A small image classifier, trained from scratch: depths [3, 3, 3, 3].
Rows from block 8, named by matrix and row number. Each number is 500 + 50 x the weight over its row's rms, rounded and kept within 0 to 999. All counts start at 0. Numbers have three digits each. After the name is the row's rms in percent of the matrix's.
# fc2: squeeze-excite expand (model.blocks.8.se.fc2.weight, 720x45), inputs 0-44
fc2.413 098:547499438493501452499490500429434574528414499499500497438442497426383500491500596438439500585577432500568556508473502499499460501598501
fc2.414 101:457500531462500451499399500495488465324399500500500495428481499487513500501499494404416500515444480499469403482398455499500476500444499
fc2.415 082:575500516465500478501525500520537538508527501500501500583459500623540500501501457527579500478644544501477579586560589500500628500515499
fc2.416 081:513500506431502438502392499542502489510470500500500506554519499507530500495502591376372501470420513500466566641467602500501507501512501
fc2.417 139:370500570561500533499504500536589538446565500500500502481517499410559500500500400522484501514497349500453418544582510500499563501480500
fc2.418 083:590500506482501567501418501487533483563408500499500512615542501542561500498500618557572498614494580500532589471448537501500514500451501
fc2.419 079:468501512546501525500528500588625470494584500499499499517507501457479501502500421552496500427457387500378600597591549501500495500502500
fc2.420 136:521500517451500463500558500476526574361400499500500501408430501409498500498501501397426500501574406500474416546504452499500549501545500
fc2.421 097:465500433582502476501581500532461423541573501500500503614640499455446499493500539511530500527424515500596564533501575500501403499535500
fc2.422 089:461501467598500427502426500566489535589680500501501503562513501466417500497500472542512500559506440501523555506619532501500460500469501
fc2.423 081:498500457563499364500527501576612393483583499500500504526531500493474500503501458453431501387416470499458497478513514501500412499590500
fc2.424 097:598500432486499483500483500501424476616537501499499503636524499566432500499500602572503500512459572500504610496567594500499493499503499
fc2.425 079:643500481534499534499539499488476563543494499500499504445573498440395499494502593489460499601612435500512555480470539499500447500610499
fc2.426 083:454500474481500353500497500580547459460548500499499502521568498458505501502499514404358499409492421500469500608484535499500432501562499
fc2.427 135:448500519450500505500508500420434488407369501500500498364502501469492500502500447408470500505476506500473406482344458500500459500490500
fc2.428 102:489500413516502630500442500514433373504510500500501504629545500508535499499500607551479501528421486500576525402544502501500468499448499
fc2.429 078:463500400492500515502513501500484422564543502500500495579500501482455499497499527531357500484482469500601532420555567501500329499460500
fc2.430 147:440500425478500412500476500434455476477498500500499499425445499392399500498500431456434501473438407500487441435442448499499388501425500
fc2.431 146:573500519531500643500503500543579531500514501500500501582575500534559500502500603563594500646512544500581508529540486500499526500550500
fc2.432 082:556501532609501478500609499542570538533563498500502506400503501374431501498500501415509501583504449501553478475459500499501460498628499
fc2.433 074:420501481497500344500519501528375449435482500499499506420578500428436501502499455488400499391523512500449500548502521501501473502429500
fc2.434 091:436500483535500306499421501575586460506548500500500499480551500454491500503500397454470501432464438500458446534431504501499427501540500
fc2.435 073:464501612428501454499424499593551409489398502500500497514557500474566500502501485474519500370427449500466523603525529501499580501525499
fc2.436 072:517501485457499365500490500493528488461472502499501500429455502412449500500500510303465499428390438499485489539441549500500478501540499
fc2.437 111:489500445468500459500427499455392400469470500500499491454466500473450500498501479494347500425486471501504511425393454499500363500499500
fc2.438 064:466499357495503437499416499574547350551498502500500495595463500490577499507496533557608500513474518501587495511534547501499462499469500
fc2.439 089:608499576537500561500548499524505593522584500500501497483573499531443501501499523528594499623557532500517542600576534499500607500529500
fc2.440 083:477500349539502375500419499521585474606616502500499500497536500454455500499500515530458499427531474499530573533478482499500413500465500
fc2.441 072:414500411465497592499513499484562462356480499500500505567493498475548501489498436542538500494541457500428416406445423500500415502571500
fc2.442 075:528500385520503478500650499488457520580511500500502506560500505475399500504499560482462500509487516500613544513467568499501398499623499
fc2.443 081:489500502439499369499356500502503358458561501501500499443449499536475499511500405496504500485495397500405490478503454499500513499425501
fc2.444 066:466500539517500457502443500536543654570556501501500504512624502443497500504500523491389500505548488500580578560519542501499457501622500
fc2.445 102:539500378468500465501448500485420446542453498500501498537506500554473500502500577551470501512488562500609579384451507500499352499443500
fc2.446 078:574500466420502517501390500475398576509486499500499502582500501622435500501499528503474500450583560500463593447596579500500528500477500
fc2.447 109:625500482507499530500514500476507538622549500500500502468532501552443501499500505488577499556619648499595571523431557500499516500509500
fc2.448 071:531500437544500361499486500469526572538517500499499492400471500467418501498500468396418502444509553501531514450374475499501385499527500
fc2.449 117:558500390339501469500487500408430508572438499500499501479429501539462500496500597444482500463521567499554534492383540500500494500520500
fc2.450 114:534501409454501432499479500388454533470460500500500498419385498523381499492501474399384499479530504500498517398445496500499461500453500
fc2.451 091:537501597548499538500608500552575584466546502500500503424513500332492501495501524478423499557533422500537465502530486499499420499577500
fc2.452 103:438500464513500327501492501615451409505494500500500499523635501522463500499499474548559501386462544500555466547448497500500478501501500
fc2.453 128:616500434425500513500511500438391457550468500500500497494464500531422500499500667482463500561445612501503574482467555499500491500489500
fc2.454 118:543500470445501531499584500415460548493444501500500502381491498387400500500500548430400501522581490500526491451435518501500409500585500
fc2.455 094:563500520389500503502469499498447539540492501500500501548496500562474500502498621435335499442432572500465562515487625500500473500533500
fc2.456 064:462499582579499350501459500578436404450515499499500504517571499451530499497502459436542499380478523498519415585471534499497514499554500
fc2.457 145:495500519431500446500590499478556597386409500500500497384412500418445500499500490428415500504537418500436465513501482500500522499567500
fc2.458 078:567501570557502462501487500591554496573507500500500498486630498462554500499501569440540501562511509501634551603433551502501492500588500
fc2.459 096:507499435605500515500508500576523506513557501500499494590685496476476500502501545584530498577529489500601561494512539500502442499589500
fc2.460 144:457500478483499487500509500419459477460487500500500499406384500400423500498499430413449500518465417500383428430454432499499449500434500
fc2.461 107:592500485514499528500396500421534600528491499500500499357460501517467500503500493470530500597552536500564526492402361500500533500517500
fc2.462 100:507500533492499507500520500460461598377412500500500495399485499420494501501500484413509500572467361500491420423463399499500470500476500
fc2.463 090:457500518667501521501525500535602520482591499499499505454471503408479500495500428501503500598620394500515480475543432501500487499514500
fc2.464 094:602499476459500612501490500431354454484472500499499500507517500482471500497499591523441499598486507500596480406472472499502399501437501
fc2.465 074:472500544438499529499614500496553616385445501501499496560471497486560501501499578452435500599436379500537480449542491500499510498565501
fc2.466 064:488500531398500467499568499488411472374499498500500491607487504570482501507500451472477501353524449501444486584556596500502545500520500
fc2.467 143:467500434437501445500375500420435439465449500499500499424433500459442500499500451405437500453452484500465459432388466500500436499426500
fc2.468 125:455500404452499447499500500408418444416496500501500495384461499480449501501499446450504501474509487499454467472351384500499424500465500
fc2.469 124:491499528588500517500562500464530605503578499500500503398476500298417501501500498477498500577540414499513505501500486500500456500563500
fc2.470 078:579499519660501485499502499577499450472600500500501503550576503520457500500498500480510500590559526499544594546593616501501497500551500
fc2.471 095:459500468537500608498546500513413412520530500500500507620487502588492500499501515645465500522438473500421561433600482500501492500444501
fc2.472 097:505499494469500540500453499442430489411427499500500499388484497395492500498501530390382499544489403500500488416426422501500428500491500
fc2.473 142:472500406452500491500457501403440508456433499500499499438422500453424500497500505463480500519433434500457433408406373499499420500436500
fc2.474 077:529499500467501627500503500454504492506371502500499500500478503429511500501499624442557499621554522500549494641458532500500552499545500
fc2.475 080:414500446516498591500472500542536529439506501500500496545520501431577499503499550625536501599470394499602477410515417500501442498463499
fc2.476 070:436500524446501448501525499542520466401465502499501496567450497580586499495501452529491500345499479502394481463619527501501584499437500
fc2.477 073:495500438482501431500498499524464400582547499500500499591529500521428500489501488588419499440560498501600632460553531501501400500439500
fc2.478 071:435500440539500463500417500588531399557516501501500504655546501507611501503502512578545501514433541500593505508510536500502431499435500
fc2.479 091:538500552636500576499539500495493437549605500500499495377527501332454499498501501521549499572441432500524505506515457500499501500493500
fc2.480 137:444499433465500426500518500402458484443475499500500498410429500427419500501500433450457500494444432500458422417409391499500440500455500
fc2.481 117:499499431409499408500450500419465407487454500500499497441466500549484500495501452461534501390459517499439473461337428499500482499427500
fc2.482 091:542500507376499523499422501398437530389354500500500493442422500527451501497500474488479500488501518500483512381473443500499476498422499
fc2.483 082:548500510558501456500529500414549565612564500500500500464376500479406499500501554449565500492576480500496588546559590500499597498518500
fc2.484 088:539500505523500470500539499521501555527462501500500494393546498451582500499500588463525500570570560500637412549346476500499462500541501
fc2.485 129:518500553380499421499505501453484565417352499500500497365437500492497500505500524375465500475503472499482430496470497500500551499557499
fc2.486 077:544500387473500402501516500505485488513496500500501505545534502494405500500500566483350500398473455499476580508490557500499415500628499
fc2.487 091:381500515508501453499467500534477485432468499500500502497493501494506500497501345519529500378446496499303495537545486499500538500508500
fc2.488 096:430499472409499466500486500458383463403430500500499496444448498432468499498500439448463500442434503500411430435407435499500411500466500
fc2.489 087:516499444515501399501548501596618438497467499501498504567501501488423500496501521425454500455590419499449556510598556500501471501616499
fc2.490 150:345500565463501482500499500549605530381451500500500499488474501452587500498500400479495500439445424500475392548526459499499527500499500
fc2.491 059:398500540563501426501581500521477463649592499501501498530451503453479501499502389577593502474446461499500468579554539500500534500481500
fc2.492 093:510499438444501476500479501413386380526427502500501500419476500406439500505500571438481499452504455499542517449386453499499399498507500
fc2.493 071:493500567551499520499544501613560558433482499499499499429627497449567501498499418487498499585442449499449384482473398500500448499487499
fc2.494 134:421500469458500410499424500464388425445460500500500499439505499457475500501500429473460500343454456500445419467455448499499481500416500
fc2.495 104:583500436456499581499491500429404525532426501500500500526526500623485499502501519556456501543516640499569573400452529499501470500443500
fc2.496 079:599500398507499495500417500452436410554449501500501503528505501485430500507500601472480500616516565500641569486496460502500461500455499
fc2.497 090:487500478396499519500473500449500462492457499501500497398385498429481499494500465430514500516482410500403424478407386499498460500395500
fc2.498 120:513500523453500531499456500436420546448365500500500498454548498431470499497501533463402500535521534500544444454356490500500361501473500
fc2.499 118:419500485471499381499543499491481467433483501500500499392473502439487500498501408460462500389431542500415421465417451500500454500402500
fc2.500 070:454500414463499458499387501426364403489484499499501499476546502525493500495500451430431499459403503499478486433418500499499444499390499
fc2.501 072:517499531511501450500355500546522484403521501500499503413560498438471499500501556460425500537480430500512398649503510500501525500593499
fc2.502 100:469501634526501486499476501585546560427496501500500500473577500383590500497500482489427500516441453500525359544469452500499474500586500
fc2.503 069:440499410414502412499515500490508483475444501499501502399484494449468500504499407436470500409469474501441422467354444499500431499440501
fc2.504 111:601500528394499546500484500369429563462360500500500502473410501550480499496501572420452500542500527501501483450461482499500583500465500
fc2.505 125:597500454478499451500476499498417534573492499500501501492600500537437500506500565458448500565521597500622529470376537499499388500514500
fc2.506 107:460500460420501445499412500404438441466482501500500500418402499462459500502501467488463500439366507500468498442435434499499476502370500
fc2.507 094:488500474574498573501549499522494488512518500500501503587557503405457500496499550463419500620489479500647476528548557500500406499613500
fc2.508 070:523500504587499530499539500543447448579487500501500493504540500410487500495499630485398500583490385499590488477512525499499419501620500
fc2.509 092:602500442516501428501563500593542560475520501500501503560585501490453500500500583453450501424507543500468581476481631501500405500585500
fc2.510 100:450500620485500545500465500511523545490486501500500501393544499375575500497501472394436501540498498500529377570403438500499495499551500
fc2.511 133:381500563459499504500546499559549511415482501500500498518462500500585500498500394474496500437463434500357450577571515499501597499553500
fc2.512 073:554499481619502365499553500604503552566593501499500501476508501436483500501499634495473501492483434500581502420525496501503441501547500
fc2.513 106:664501452541500529499602500547587505564562501500499503556496498559510500503499612504577500540539569500497568511527570500499503500596500
fc2.514 084:513500439568501436500501500520493560476532501500501499519572501473440499503499504402456501539551517500562598549506677501501452500637499
fc2.515 083:531500502507500501501496500504515546571479501499499500571450502600509500501501591468566500551425615500658567560421561500502526499585500
fc2.516 117:499499459407500446499494500411436540403385500501500502421409501452422500501500477462378500470533456500434501397480473499500462499466500
fc2.517 084:530499330489500467499522499478447385434443499500500499525526501572453500501499490519504500426452517499481554412383468500499391501548500
fc2.518 060:448499516437502435500478501543547393489522500500500492485522500434565500503500364458499498410335516499428478567452452501500463500440501
fc2.519 165:445500435436500444499445500405453494403449500500500499434408500427433500498500433432426500451489466500438406468425434500499430500457500
fc2.520 086:462500471600499503501582500586380469480570501500500506524557502437417500502500496609397500471580411500475487472569487500499424501528500
fc2.521 067:507499548438501609499478500457422530323414500500499498507490498524493499506502486563413500586407454501529543442583480500500498500551500
fc2.522 106:460499462472499420500420500415433407421443500500501498419461499457461500499500494423447500459484474500416443460366456500500455501404500
fc2.523 095:437500501600502491500512500646519503477582499501499504565585501481554500504498508655516500542520438501576433514601449500501498500530499
fc2.524 082:466500412463499546499600500510565512435536499500501506656425499581519501496498505585582500472528524499361521497556534500500493498555499
fc2.525 081:544500486462501574499551499518536537401436501501500495562439504563558500506503611522359500516555396501490599432569497500501503501553501
fc2.526 081:475500459471500520501588501591490557542469501501500501659604500510535500499500552519573500499445455499478569449618609501501515501551500
fc2.527 089:579500437550500477500503500466424566552491499500500501435508503454395500496499534522499499588560466501608524404401449499500362500521500
fc2.528 110:571500487386500482500441500422411526439390500499501501446516500534429500500499442495492500460569568500418492457360423500499482501461500
fc2.529 079:466500553673499457501592500552568566559597500501499502509512502459511501494501482500577500554610451500497489547581523501502500500591499
fc2.530 152:429499452441501411500472500448462500444440500500499499416454500391440500497500413400413500454457446500444418470437459500499410500469500
fc2.531 102:457500459465500489500524499402474561423421500500500499397380498424446500502501550414491500551503462500518421406421404499498467500462500
fc2.532 087:477500582419501580500544501457484547409447500500500495431408499397461499509500356556505499542450465500409451460568462500499543501508501
fc2.533 105:517500581528501554499539500479518600485457500500501501417530499414547501501500579451504500651545493500610426443448459499500503501606500
fc2.534 083:504500474573500444499340500461477555569557500499500502429473499538493499503501484519531500566538498500578483392442364500498532499405499
fc2.535 105:449500475600502573499463500585499414534539500500501498590612501484532500505500502619542501551411516500640517531530549500502461501536501
fc2.536 087:407499430534499572499387499490436382555575500500500503610513500452548499504501504589593500522416517500554453521473483500498444500459500
fc2.537 068:513500419448500412499483499459514467550412499500500493468414498372448500506500578420510500604478418499578464545464519499501392500527501
fc2.538 065:571499486514499579499566499500554530439402501501501499482532500466504501510499560470531501648567437500531409353417506501501475499553501
fc2.539 092:474501446497500421500484500470506508476458499501500495318554502333429500496499467405460500521501481500520436475430449500499439500464500
fc2.540 090:559500443434499529499556500368470455478436501500499500419406500490413501506500516430487499504532524500496499351385450500499435500489500
fc2.541 104:541500423553501507500456500477404466568551500500500505517573502547435499501502530623473500519622474499571646453468541501500430499471501
fc2.542 086:595501469575500464500532499510532545610596500501499503454521499479374500498501462521514499595625510501590569580480497499499483498565499
fc2.543 088:563500424589501439500502500520537519639606501500500505489552502459431500510500525480493500471511499499506598633502594501501464500597500
fc2.544 093:467500527494500454500587499525545559401435498500500501421476501421493500504502542432384501553569360499449421494504434499499491499584500
fc2.545 064:499500351555500566501417499464509373596569500500500509599480500528463499506499396488551499521411555501500463535479533499500450501526501
fc2.546 049:545501518450502491500485498526553458487491499500499498573357502534466500503500389485510499409588372499444626495562527498498560500542502
fc2.547 087:500499392458499411500422501456491436589485499499500496416517497441397499502501484449506499395577530500568528462406499500499385499499500
fc2.548 123:475500491440500503500460500443411399462372500501500497404469499469472499500499500409468499496425519500461431413398409500499478501417500
fc2.549 074:479500422599500431499657499459444468539550500501502499535463501485418500500499509450464499498550456499528575539551622500497453500607500
fc2.550 105:464500570479499508501601500527606528381430500500500496445510500420588500498499481473470500508506415500527342508481410500501524500548500
fc2.551 061:470499494521500403498391500502483497528363500501501493454575497480561500505500520406483498499561477499596437523364478499499402501542500
fc2.552 087:400501441569500537501516500457598493493562500501499497511421501434526500506500426550614500607441364500476479491562441500501550499484500
fc2.553 059:470500346474500494500575499508480479471493498501500498554436500560454501501499459561544500416379465499433512385521473500500469498370500
fc2.554 125:523500486505500532500454500396413603516455501500500498423485500409433500496500546454464500579561459499576470419400448500500392499560500
fc2.555 121:440500471471500415499497500419465479449471500500500499391403499467435500497501397398492500409501461500388410529431433499501497500489500
fc2.556 068:465500389508499431500606500509443449542573500501500505533459500525432499503500415644446500462440458501426559439529465500500427500436501
fc2.557 080:517499411591500511500606500519566572533538500499500506568539499495466500505501556501459501523591462500519589480516543501501351499629500
fc2.558 076:454500510448499508500521501484399449432470502500500500431462499387465501497500469446383499387440464500423508468420499500501360500487500
fc2.559 081:495500403560500469500513499571442411535567499500500494542576498468373500498500500566416501456573412500404548523550558499500417501506500
fc2.560 069:522501501554499330498426501555539533468553500500500502413598501442477499498501465412491501436469522500462512525355511499502448500561500
fc2.561 096:400500580550501512500529500558534459418512501499501497464542499336551501496500458479397500440429423500411416549512542500501485500500500
fc2.562 108:611500553578500600500548500496393507562543500499500496453623500494425500499500525562457501583589577500538563443474521499498481501539500
fc2.563 097:544501495555500496500579501455464597536542500499500499455482498499423501497501456618547500498681478500536635460551528500500537500499500
fc2.564 099:511500490488500381500479499547444490516378502500500497455567497481461499503499435383342500511575543500571499582454547500501462500478500
fc2.565 071:554500588449502540500680499524438519505498502500500504610489503548445500499499462450439501443493517501428497475600607501502503501436500
fc2.566 100:504499610479500586500471500456523608458399500500500495420468499517577500499501461440534501629546455500547410491475446499498594501547500
fc2.567 108:631500490411500515501473500444363492542440498500500501501546499566462499498499567514457500516525628501562572431418554500501456501457500
fc2.568 114:598500407469500542500536500398438497517475500500500498525505499541395500502500576503498499605521554500601549460403520500500373500538500
fc2.569 119:575500533480500397500485500531564594532478501500500499448556499428495500496500574366513500533507544500578502552367560500499457499598500
fc2.570 092:525500593516501593500527500429437484381403502500500503355469498459539501500500520471528500561430508500523448408444427500502560501528500
fc2.571 142:451500516439500500500395500466425472410426501500500501433467500444499500503500463462416500503441418500445425410433405500500431500399500
fc2.572 115:568500430425500431500528500450505548453382500501499498434423499517396500503500442408418501538599492500509576413471525500499434499485500
fc2.573 076:431501519619498472500465501506526495576547498501500498404546499465549500502499502537492501492510473500655435485387378500500457502416500
fc2.574 099:558500390482500416499476500391436459490494499500500500459445498576424500496500415475524500477573493500408515404384440500499482499426500
fc2.575 085:595500563511500627499570500410469621444520499500501499425427497461376499499500483442528501539590478500448496485501505500500562499542500
fc2.576 090:442500454521501473499513500500464473413502500500500497452484501410522500500498475450386500434417441501466490395392413500498349500497500
fc2.577 134:471500458420499406499425500377444475467418501500500502429391500478419500499500424425505500447466494500447440477406449500500479500435500
fc2.578 099:500500392456499417500528499425505528469382500500499502404434500453452500501500499375440501520541443500534434444412413500500449499522500
fc2.579 079:435500401439500461499526501476519342517444501500499500524446498430486500500500526447480499513371471500496516462467529500500329499483500
fc2.580 171:418500455463499444499473500425460485473459499500500499367424499400439500501500438439451501474437432500477415432420403499500451501459500
fc2.581 080:553500432492498544500512501471444539581438499500500502547532501575473499495499585605462501583582500499570681458509481499498449498463500
fc2.582 091:417500607434501500500498501463423464417374501500500499419508499469587500501499501426552500477414503501477420537398447500501574499496500
fc2.583 086:537500503523500533500649500503424512475468501500500503535476498453446500495500527459299499581523411500475493445541526501499442501575500
fc2.584 089:480501532533501459500543499525506562445473502500500495376534496325485499502501490382413500521482463498499392480407477500500440500544499
fc2.585 079:567500355498500510501440500462514526533505502499500507557469500502423501503500593526536499588622476501622586445501505500498407502540500
fc2.586 128:585499465511500600501475500386453494526488501500500497492499499556498500503500548572538500600493602500603508426351469500500428501491500
fc2.587 107:609500404517500565500476499407431457607499500500501504494461500515385500498500634507521500517533525500516636492487569500500483500517500
fc2.588 088:460500439498500464499380500429530516494428499500500497418512502416476500503500505414500499510490492500529413502377388499499377501419500
fc2.589 069:499501444392500435501550500513442414454453501500500510515493502455426501501499465483422501382427425501360527521598557501502489499543500
fc2.590 135:411500430430498474499500500425394465444469500500501502480500499428420500497500434499351500446523422500506460423483463499500422501410500
fc2.591 149:465500411448500423500466500418439473425441501500500501453422500459430501500500410463448500395429446500461428437451422500500472500415500
fc2.592 081:574499358501500423500559500407426515527472499500500501471411501512358501501500489421525501508594536501503513436452548499499451499562499
fc2.593 107:486500445507500445500512499423466578453457500500500498399453500409458500500500493444512500570449475500491427428403337499500413501474500
fc2.594 090:440499490482500534499468500408490500385474501500500498456386501417456500505501498439479500555448431500486435420470430500500423501350500
fc2.595 038:485501478589506549500397499654570570503516503499503493631561499560609499506500447511536499503559437501531515525519504500497438495446500
fc2.596 049:538499505440500503503563501478577554517506500501499493435478502380537499493498630515586499626526469501613573467479412500503456500458499
fc2.597 078:609501444482500569499595500458425450486508501500500503538461499457423500497499634501435501517569437501500569488533626500499482499595501
fc2.598 119:501500491400500508500427500415404505424379501500500506411437500441416500502499538400460500516398453501504441475432473500499451501497500
fc2.599 091:415500548480499611500531500488454596443481500500500502526492501394525500506500572523439501548475348500507419414558457500498417500510500
fc2.600 073:509499543530500442500584500507621610401473500500500495463523502484468501498501422358524500525598486499404472441438487499500540499552500
fc2.601 082:448500569465499485500504500596582382534558498501500495522495499541625500500501512578628500506455514500550501587557486501499612499519499
fc2.602 124:437500548551500482501498500586603488445533500500500506496448501469598500502501458430509500496467373500422463602583495500501630500545500
fc2.603 074:478500479490501490500496499506436433577522499500501503615522500522458499499501628436438499470487486500546478540545688501500471499611500
fc2.604 071:397499455509499440500512499462549430491431500500500495449439499458488500507500423410498500472581489499455432541368346500498443498499499
fc2.605 094:538500456634500468499544501539527532604529500500500507551566499484421500506501577465510500524489541500642515546529584500501459498634499
fc2.606 098:477500446485500429500423500366473403476460500500501493417439499462390500498500510376476500454426445500486498451460503500500419501423501
fc2.607 101:451500542480499493499516499547578530341478499500500501501495500437541500501499431431545500537483314500405415528524490500500533499521500
fc2.608 090:548499550499501684500542499509470512484483500500501500587495500537600500502502591560567499581505472500487539541565539500500602500589500
fc2.609 082:550501382439499475501492500475528544511451499500502502578404500524473501500500636420380500468541435500469550489533546500500413500592500
fc2.610 071:589500442547500382500444499571489453519515499500500507532565501445438499501500634485510500592501399500596564463556505501498456501575499
fc2.611 128:434500456462500452500493500427440470446385500500500499392448498446458499498501433495448500383467456500427472398460392500500472500447500
fc2.612 086:503500523547499528500564500616567499453500500499500504610621498579608500497499506599538500509473512500508560532596548500499543498599500
fc2.613 096:446500481548500446500489501510433427547566500499500497476515498433408500496501428629489500409628480500518617540588540500499483499465500
fc2.614 124:472500497467499472500494500460478453437450500500499497380447500438470500499500458427419501456529426500426433411388411499499403501413500
fc2.615 059:437500503615503477501538500561445435533595499499501498644582498543549500497500500599495500430490542500532457483520561501501453501618500
fc2.616 046:496501484531498457499432499476446340496570501501500480387503500421464499496499562404547499468399435499550404552441513498500485500469500
fc2.617 090:504500409466499336501454500575451480525449501501500502523582501523427501499500534504468500442582540500637512576436543500501429500501500
fc2.618 075:468500418425500484499487500507559352452441500499499495542431502425515501500500555431423499522470459500493455414511508499500335499463499
fc2.619 071:463499447420498355500406500568505463534535501500501504537576501530447499499501444509361500415437542499573474490460560498499426500474499
fc2.620 092:458500444546500552499522500492434501560545499500499497588520499550481500503499495660546498492574592500567666546537552500501489501537500
fc2.621 085:441501531444499444499430499574581494357379501500500501497574498508557501507501518428469499490416588500577399525464475500500468499502500
fc2.622 111:552500427489499548499447500367428506467427500500501502444405499562463500499499502481534501536544569500534484336425435500501477499433500
fc2.623 099:572500449561501503500465500373385529539429501500500501389379501512443500499500564466513500525427570500529505477402461499499535501446499
fc2.624 140:490500411406500468500471500337436464442372499500500501435415499464436500502500522473485500521489457500493481447392492500500441500448500
fc2.625 085:557501458480499485500529500393489536455403501500501499439349501492437500500500568344472501515512441500491525381457520501500495501492500
fc2.626 094:574500527509500567499607500573519550463480501499500499558625499510533500506501561487392500612483535500569497525486552499500447501639500
fc2.627 079:594499401556502476499563500513552586556513501500499506502538499555478499494500563545641499641490517499535566498492543500500507498618499
fc2.628 139:491500428440500435500514500406444488435431500500500498382406500444381500501500492381464500477466456500426463479417461500500456500532501
fc2.629 106:538499646491501475500496500597583572457480499501500499454535500411556500500500579438502499530462434500547477626513518499502507500621500
fc2.630 110:480501517355500550499395500488450455484352499501500501549508501583538500500501486519501500478440601500473520414481483500501516500376500
fc2.631 143:459500456470501425499469500383453444474463499500500499406423500412412500501500489404431500451432479500463432439407430499499455500447500
fc2.632 128:525500527580499560499578500474489549485606500501500497407523500337414500500499513518456500587566437500526465436523422500498424500513500
fc2.633 112:461500480381499478500406500467365404439377499500500502494529499522508500497501506436472501443410529500530426483411448499500474501439500
fc2.634 088:485500511529500559499521500527506595522581499500500502479529501370435501498500507564431500530519405500480578634629539500500422499518501
fc2.635 093:519500443538499490499539500372479440499518499500501493373365498446422500496499467439544501546467475500463485445424369500499490499439500
fc2.636 159:456500427542500496500524500405433441438448500500500501401464500401407500499500448482480500518496405500475452380442429500500406500451500
fc2.637 102:609500494506498637500490499449439591484409499500501499568546499579475500497499550516566501605579564501528550434480549500499527501570500
fc2.638 105:639501457480499551501518500500460474578495500500500498545580502576436501498501558492434500568542583500548615445510606500501405500531500
fc2.639 103:424500521559501476500516501565647476453556500499501500534458498423532500498500435481525499514540315500450501512621486501500533500526499
fc2.640 111:412500501452500425500503500494496523439392500500500496417482498393461500499500406411389500500459410500525405578473456500499455502464500
fc2.641 078:540501526391500447500466501477425527452451500500500499541420502510420499501499542477443501406470468500396562516590616501502524501378500
fc2.642 077:490500528479500545499492500440442476429489501499499494363482501389427500508499378558528500551385454500393470440534434500498510501473501
fc2.643 106:412500471482500453500435499452435445469409499500500495466473500453471500503499439459388501489423401501400444428438421500500459501403500
fc2.644 080:402500477613502445500487501591533425494577499500500503521673497463549500509499472565549500412420510502519510478473507499500447501572500
fc2.645 060:490501531532501475500526500609475433447562501501500498658504501590543499493501418625555499529472478501482511484599597501500552501480500
fc2.646 071:517500461519502428500408500530671600460574502500499502497545500462525499507500507407501499475563504500513443552416522500501401499592500
fc2.647 127:532500497617500506500555500506497579540552499500500500449544502345398501496500491491428500598589434500513515512487493500499388500568500
fc2.648 090:578500549431500560500574500445453687429409501500500503500420500489477500499501528473440499538586455501567489492530516500500505500589499
fc2.649 068:477501599475501651502531500477394507452410499499499508493460502471552499504500473451381500594544428500517409522529499500501554501566500
fc2.650 108:424500501496499415499481500647576494442506499500501495549632499477578500503501484484506500432438517500485425622590559499501515502509499
fc2.651 076:427500368583501505499443500548459354501578501501499502568515500484473500498501494627529500425453534500412495510540487500500420500479500
fc2.652 094:524500502441502347500538499499493530455465501501501495437499496579485500502501467384490500374502628500412515529412570500500517501514500
fc2.653 094:383501392544501488500584500427478456428396501500500501504368500472450500502500417481536500591504455499498414470482459500499463500445500
fc2.654 120:388500460445501455500509500430461491373479500499500501428426500415472500498500402410507500446399458500479439455413436501501472501490500
fc2.655 145:476500426497501482500494500392432441458428500499500501413432499430388500498501469438446500489526441500466452392418470500500398500433500
fc2.656 164:432500443458500410500444500412420469488455501500500499421418500426414500501500461403444500450436439500453448461413444500499426500465500
fc2.657 101:525500555554499506499519500627600592563623500501500504571598501539585500497500527494482499549563499501507559555558588500500515499553499
fc2.658 120:544500503508499579500468500397358549515403500499500498444494501505505500496500568501516499607474546500536482404383404500499458499454500
fc2.659 085:544500421439501563499487500448457515519359500500499498539456502539487500508500567534541499622454468501462552379413447499501412501439500
fc2.660 063:496500408540503548500565499507526473570516501501500500600555503542525500508500527627539501550439535500608603432453569500502380501506499
fc2.661 123:429500484411499403499485500507477468444404500500500502461500502480502500499500426464446500365395514500415419458404412500501480499456500
fc2.662 120:596500443461499472499505499374456593560454500500500501410416500503402500500501592422484500549541547500594535500428440500500482500480500
fc2.663 081:464501511505499547500550500564508544525649499501500512594548501536555500497500418626527499500478524501426552530622552501502527499400500
fc2.664 088:459500457432500470499446500493437419456474501501500499428473500455515500506501475332493500544380479500520422506403443500499465500385500
fc2.665 098:419500519560502576500526500550649561427611500500499500545435501514569500499499433551531500531482471499403498545592524501501569500553500
fc2.666 091:580500471547499475500541500481459543623576500501501503523428501527379500502498495519563500557615539500509548570584615500500559500536500
fc2.667 077:543499425564499524502539499540379470493578499501499500543568502461451501497500606596390499505505478500607559553551572500498422501487499
fc2.668 123:430500418470501437500459500448426451440504501500500499430448498402426500500501404497422501447514424500489414433481427500500419501403500
fc2.669 168:440500448425501429499500500432425481430467501500500499411443500396436500497499449419398500495461444500432437457431447500500416500440500
fc2.670 107:477500406399499409500520500400381495439426499500500500430466500479426500502499503419455499490479507500457444405407443500499443500517500
fc2.671 095:509500385454500493500411500458457474497490499500500495419481500465427499501502513486528500459518487500464447387363424500500346500446500
fc2.672 067:487501414596498537501534499515526398675462500500500513561536500465437499500501544436512499522449587499575517566429519501499427502537500
fc2.673 106:429500451488500508500491500443474400448500499500500501396484501444480500499500432458535500522426470500474370423419389500499443500384500
fc2.674 075:409500422439503401500572500515466445465418499501500502545501501463466500498501429418329499432495471501485467439496557501500411502499500
fc2.675 113:558500453400502546500397500429358427489431500500499498549484496581433500497500534489489500407459603500422542513479546500499521500458500